python train.py --model="class-conditioned spectrogram diffusion model" --dataset="simulated sounds of rotating machines with and without faults" --train_examples=39062 --n_mels=64 --hop_length=160 --input="log_mel" --spec_augment=false --win_length=512 --conditioning="class" --arch="dit" --objective="edm" --cond_dim=128 --targets=["speed change"] --num_classes=3 --cond_dropout=0.2 --norm="layernorm" --activation="gelu" --mlp_ratio=3 --head_dim=32 --fused_qkv=true --qk_norm=false --dropout=0.05 --inner_norm=false --patch_size=[64, 2] --layers=12 --width=160 --positions="learned" --optimizer="muon" --muon_scale="match_rms_adamw" --lr=0.0021 --momentum=0.95 --nesterov=true --orthogonalizer="newton_schulz_5" --adamw_lr_other_params=0.0013 --steps=22800 --batch_size=256 --epochs=149.4 --lr_schedule="cosine" --final_lr_fraction=0 --warmup_steps=1140 --weight_decay=0.2 --adamw_weight_decay_other_params=0.05
Rows from block 8 of a small class-conditioned spectrogram diffusion model, named by matrix and row number. Rows with one number belong to one neuron. Each number is 128 + 24 x the weight over its row's rms, rounded and kept within 0 to 255. All counts start at 0. Numbers have three digits each.
After each neuron's rows are labels from the 100 clips, of 14848 (inputs lightly noised), where the neuron reaches its highest value: "strongest on" is what is common among them. Only what is clearly more common there than usual is listed. The data: simulated sounds of rotating machines with and without faults. In brackets: how many of the 100, against the usual share in percent.
# fc1: MLP up (model.blocks.8.mlp.fc1.weight, 480x160), inputs 54-107
# fc2: MLP down (model.blocks.8.mlp.fc2.weight, 160x480, transposed), outputs 54-107

fc1.52:169147142144130108131146109126141121128189116137151127142121174124126125115164149130147115153135156170106133164154138154133097143154057114130125160124138150103123
fc2.52:139132142147123140130135150120135117126089081116128134178141126112134125123108147122112093139115140137148169094110127114135079114129058118106115115130097133093161
strongest on: gearbox (64 vs 12.5)

fc1.359:154136119119132149099152143148140092141134132141105138196154144145086139132096147121157145152143139112169122175137131144169145121120120103146125137135112113154134
fc2.359:118144133109145115159106106119117203097137131087106138117110110132103083143134125119131127115138130068117124131119116118133162138141141115142136110121106137147129
strongest on: conveyor (93 vs 12.2)

fc1.479:153138145137121154154140113148121143126150138142148131146119113151135057114130145145154122145135119171120165134143144126124127146134095188124157142122121130115207
fc2.479:112126154128120152077124131138114213125114151116106115111149156130111159124143138130126120126103107067151137122145122115122128136132135149130138101127133116109140
strongest on: compressor (100 vs 12.7); speed: fast (74 vs 33.1)

fc1.42:130107081108158134135107153160178133139140136106127125130166157173152122153125151150112165152135120122125153116166138115126169188130096123131173140189145105157132
fc2.42:118148080111164138141100119147159122119130114096131133145093136144101130137139127127142153094128116130134151147102134174189175063141101126133115165175111155164132
strongest on: turbine (50 vs 12.7); gearbox (46 vs 12.5); grinding (41 vs 14.3)

fc1.353:120136129115164127126148143133140140115141125121097134128132146121119150156098134141152148141117148150150153175126113124140132119136155085122114134121166134131255
fc2.353:161106129147126129130113127137139160162080121135104152139136108141160115139110135144104134122130145152101144092112118124112099150117141060122142139090111120102128
strongest on: rattle (59 vs 13.9); piston engine (53 vs 12.8)

fc1.389:115123142120129152108135101142134170102125137106092143156148140124144144116128148142135142171134132119120125101144141188107107099147123129140102153124137132092198
fc2.389:144156106133142141134119091132152120126158116124123155107120134138127131096158116139128135082096144089076139142148115144128143143136170130130117118136137117175111
strongest on: turbine (100 vs 12.7); speed: slow (95 vs 33.1)

fc1.83:152159106160171130117135119153135135171082105125138136119140124137106130187134118120126125079115136138078117145146095148104110155117120111165146098137124099136137
fc2.83:139097105157158132117152144096146135169183102127143130125126127119138129175132108138138123073151128126177118113117168117163091090154119130101111145138128145123125
strongest on: compressor (82 vs 12.7)

fc1.387:165134117129128137055125127135110082124134115131145133113126094141124096112118138143148129112128120199127106135173127126157121138132108168147159128133149123140255
fc2.387:111099164129130168174136105146128137166129133134129094141154052130102148115142130125125110121127111159117111104128113100112111159121117159120134085105152107109119
strongest on: reverberation (72 vs 35.2); text has "room" (72 vs 35.2); text has "reverberant" (72 vs 35.2); speed: fast (64 vs 33.1)

fc1.272:102124147124108124137123153121107116109093136137089154131157162141157105145158153150083130116120125072128115087129131138114160126130142118114125141142115118181064
fc2.272:106128130135126112127162171113087097095146130119125124165134163111110179090082113120150122128133124071139141149168124118132135131104102130139150140140200128150147
strongest on: piston engine (57 vs 12.8)

fc1.174:145123111137149092150111144130163118132104137120108152213173148159149133138126152130128139132108101100114126146148127133107129123113098068129154154135069115096221
fc2.174:123139143126138095079131127109118158116142134151097116149118143119132106098130122121148126128133137083101129142153128140121151147120120052128150139103206140161104
strongest on: reverberation (95 vs 35.2); text has "room" (95 vs 35.2); text has "reverberant" (95 vs 35.2); conveyor (67 vs 12.2)

fc1.199:121116144128150154142093127138119147109125134129089169137133129147152116117148149163079124147106116127161100106130143173124150149114132164138171130121133129154193
fc2.199:131142122106131065122126136087152137111142120139108155125122096128114138067141133093164146143171079145153062139141130111102124098115142165121085126139115166100063
strongest on: gearbox (51 vs 12.5)

fc1.297:142137135139113166151124110173123118124046154149095153096158135136149141136138149123134126119126125106131216107156128148120159111140179209147140140185133134153086
fc2.297:135157117141127116112122103105157100104200171115087123124088104122118123114125139132129135116150108117149206179086152136158155121142148203110117145196120136143083
strongest on: gearbox (77 vs 12.5); speeding up (61 vs 34)

fc1.221:145117118125112113087153106140144068157131141140144103090125098147119180113148117136119102132160151026143111103159123139128112154171127137119116145159150134112147
fc2.221:090145138108101143123124141130139072116151094116125114100123122119149122102140151136148115137120115068156054128127146127104115100157165116127107133150077151085172
strongest on: conveyor (45 vs 12.2); pump (30 vs 12.4)

fc1.438:079126143136143122058128148137109137123111129120069117110133135122134093141098115141107110119102129163130119139153118113149152121108150091112130119123213115158238
fc2.438:114113125135131171185141117136109167161113130121110135124137148119128169135150118138084133114118129089125130077102125110107110160131170066117136110107045116125132
strongest on: conveyor (49 vs 12.2)

fc1.72:194108158154124109091129103092170126105129170122128116126197128150124131114125187121117151138137079142121136119125137106088167127109142133113147165146117100153089
fc2.72:178146171149109158117133146166153128120134157127113138148082117135133130095162174150130119129125063128121127096167115131157125182157132147160119089122130149127139
strongest on: conveyor (29 vs 12.2)

fc1.46:152158116081126120149163145101137109167144131112151116153120174144134150128163113123147149111103141129154158137095139151154116123147111121117125156111122132114165
fc2.46:115114115130148093154130150115140130129103146134111117069078091132140126128121113107117152095103103092107097130105151122129147103101139159113140139126129136175139
strongest on: gearbox (97 vs 12.5); speed: fast (80 vs 33.1)

fc1.196:143118127146108162143108115151127145116102152128110152199165143158144117137149148135127119176113099140123139137150136143131120149138080208131164146147147109085088
fc2.196:122135110136122156132143112121142089135158133107116106197114131127095153139132148134118141149129127117150109125120147114138113125131079202130107111164122146079130
strongest on: state: faulty (89 vs 54.6); rattle (73 vs 13.9); piston engine (34 vs 12.8)

fc1.312:180154121128135127097149154127147087144107141131139110147125122102114091170128139126138215154124178121078138120125123112096145120124137093153140105153168131125176
fc2.312:148129134117069132153122159109133111116148114138132138131133130112163116146129115143098110120138150106164088137110131134145116139126203075128141140145092139113153
strongest on: reverberation (74 vs 35.2); text has "room" (74 vs 35.2); text has "reverberant" (74 vs 35.2); pump (45 vs 12.4)

fc1.231:130090143154092162129142139122094159140137159133114107110148145127126126103124118113115109157144139088157138135148134135170133107112155145129150154148119158113175
fc2.231:117094145103163152122128115099158140126125100144130120091164138148122126177127168118127130118131123123144128149128118114148153121115152126139160134115152151139143
strongest on: rattle (39 vs 13.9)

fc1.287:182146117149112134142130086142160161153157143131160110140128099138132189123132133136117133112102104038121135153143133151132102136156112130125145144116067144117091
fc2.287:118121142119121138136144120149111143143106122126117121111152113112120090131110133134090127144097132103138148105146112121138136132134119193134140103088169125127148
strongest on: conveyor (86 vs 12.2)

fc1.176:138074091125145129112119120154157112166129152100119175138141120106091133115151083131143110060163156137138124150140119120139159128141119105128129125119126118136155
fc2.176:136199093123146141125126132089165113164145165090117084147119129100150130115103078129114119072088146133126112120118127135106158125095133135121118137136130126115132
strongest on: compressor (93 vs 12.7); speed: fast (80 vs 33.1); state: normal (71 vs 45.4)

fc1.197:095116139146158130178123154125141144105120151152120135146135135127157059156121127143106118134123116111140142088121120130133152113138117088132144128174154134168077
fc2.197:145120113133117121105109135138134130109148160157099145183137168125148161115165110139148142128179115073138159122140133133137134169141096055142134140144148151151127
strongest on: piston engine (56 vs 12.8); compressor (44 vs 12.7)

fc1.10:127127102139158113092168153148091140124131132138167110143111129091165112143104131181134113176163175140090170098097097097140156125127101117150154137174130147101117
fc2.10:127133093137145142136169116104086175114132127121108140111127127093110143145143125089137111167099182149148138146163160152112176123121142127101113131137108113126138
strongest on: reverberation (67 vs 35.2); text has "room" (67 vs 35.2); text has "reverberant" (67 vs 35.2); pump (51 vs 12.4)

fc1.122:141137156125138208146086090145103172091140159147110111077137138129120155098139113165089137160110111106110131092129154153117163143137118167134151128112112112166114
fc2.122:109135139136167105156084132153118162101122106117114110100130124129143103121077160126173100108141147115128135136158125117114143137139117128145107146119145118167142
strongest on: piston engine (68 vs 12.8)

fc1.54:070146135147157126075149127111110053140139121154143101079089142112091159147113106123143124151148139147132126125125138124159117127130110127117134135124121150124139
fc2.54:150107120124160137235108124147141106126122130118155134107127099126138078138118131110125135124110145142115154144099104123144143110126125158111095136129149124124136
strongest on: reverberation (88 vs 35.2); text has "room" (88 vs 35.2); text has "reverberant" (88 vs 35.2); speed: slow (64 vs 33.1)

fc1.391:137137134129147117115154157117142152146143147155133106112113127134129156149133146120120116135156141092148126123122130140142138115123150172123128129132188138147011
fc2.391:125109095128161140189131101135113098130131099129133133114142097112135044127118124128122130118123131147112131136150118148118144137141138176122116160116063106163130
strongest on: rattle (54 vs 13.9); compressor (40 vs 12.7); gearbox (38 vs 12.5)

fc1.260:127129127123110132110178129136137078113151111130117099122140145132113141138099114144120124126129115154116120152152150135168127097133138143126117140119082155154078
fc2.260:162130121149141114161100124134123129100114115140120139069128171144160097113145132128111137116121161071106113123117124136116117149125150106122122128106152127149120
strongest on: piston engine (79 vs 12.8); speed: fast (63 vs 33.1)

fc1.426:138119151120141127153125137151154149130150116140147124176129122127141141116121118138133130123102103154138093141126132108150133165148134122129180123132153116124203
fc2.426:077145110124141139098103157132115136111120083140139104138155109128133129126184123126154058116118105140064090143123109115134111119168111103115124112144108094164146
strongest on: reverberation (66 vs 35.2); text has "room" (66 vs 35.2); text has "reverberant" (66 vs 35.2); electric motor (36 vs 12.4)

fc1.24:123133157140128139189135134120134136119124133116141148133133183141182125122141149141120111130103088192112144100141147132140127149146094169125138154173139150139119
fc2.24:101127094124159134114122117103137139124131136092118148140127212133126162145147098137181169129157144138125124159124128148154138082130117129130111175129212144127133
strongest on: piston engine (88 vs 12.8)

fc1.472:150124164139088150141095122134130144127091144145127146101143098125131138144148137161123114138133150106130129090157130146101137119113157109138141149131018114109080
fc2.472:148135132132106119111095117135138111131134130121142139140130045134117126127128128131107127124123142153111126129096142137140125139137076111141142118132117148110132
strongest on: slowing down (70 vs 33.3)

fc1.278:113131129118147119133118147135133178117130127105106184105108138123140112134099099101193168126137158166200117186147108138159107113149188115139106113095105101120138
fc2.278:153131166133067130123156141140112141152110140150108171130112109112153136147105155096168108163100110137180127165138087115136156144143132121107136124100158093115138
strongest on: turbine (31 vs 12.7)

fc1.252:139115102123124146081121135150140132132118121130157132169138121141151090153143102133125140108088127142154136145137120123108131140115120104105145110138132116136254
fc2.252:159095125155109144156124131118110183145127173129134120168126145133091156142110128135092160134131134170135130125121115106136101159102123113095145123088099101108110
strongest on: compressor (66 vs 12.7)

fc1.204:137144146106140145134152143107129112138160140093132123116149173173134118128169131133126142121106139142107135144119121150136103132124089158133104175114151140104114
fc2.204:139114107137132095137115102145108115156114103115140121120133145128112128141106164123128139137143102149159144099129139118135141124130091169149106149103151128119153
strongest on: gearbox (67 vs 12.5)

fc1.63:145116137150108125124137157090158165174129133147094164124160132161116074146117155156163152099144116171110129151164158132075148093111160135176111105092112142139098
fc2.63:144120104115142148113133137087092123102112136111101148107133132103138146144092106174173146138147145137083095113151154138062119082104129113153141112098133151147126
strongest on: reverberation (87 vs 35.2); text has "room" (87 vs 35.2); text has "reverberant" (87 vs 35.2); speed: medium (60 vs 33.8)

fc1.33:132133131104139143114147155136150148132142104133130095133086188127145179109151115114134147106084121104161151134137150143154114125137122150100130133121117138099127
fc2.33:135150111145178121180119115142136124137129126128156146126128235114117111113138112132127120119124099115112135141142145140141123135129103194161096142122164121116116
strongest on: piston engine (81 vs 12.8); speed: fast (79 vs 33.1)

fc1.449:134116122138110126148151105124122138088128097161135119137121131105159118211129118103132128159108132129125133134102134175144093154173115108083109103132118140127123
fc2.449:133148121144097137136149156138121132081141096162133145123139135107093133197144115149130129155142125130147130130151118083103082100084123119180139147133126117130139
strongest on: compressor (73 vs 12.7)

fc1.104:162144155144130141115114133124117148122150150127081126085143163123121083120181145148085171138129149156100126130129137156128147132148088116150117134070109135155141
fc2.104:155125132109147100132125122142112101132105142129095165120141100113120139112115131110172191154147132146193081110167128106133128121115101120121109142097122132099114
strongest on: turbine (49 vs 12.7); gearbox (36 vs 12.5)

fc1.344:103145140166130159127116122110107141117131147138121172140133089115123182146165140137137113169145152157120141114102132136113136136132106186134107129109126127148079
fc2.344:131096141184122126178157126139130130169105148161144119121131059139123077144111149116099133152098137161109140118138129129121105154106103146112148110112152103142112
strongest on: state: faulty (95 vs 54.6); rattle (67 vs 13.9); compressor (52 vs 12.7)

fc1.370:100184125113123129138139082165184122088143090099136081132131134178124124158163136148135161100147133131143150113159135083095104120154118117144129137103121120107094
fc2.370:099073124120122124131116192105175113077121100095130172119135130168138130146104131120127152097121126133136138151095121178153099144108115125111112107104127140101168
strongest on: piston engine (47 vs 12.8); compressor (44 vs 12.7)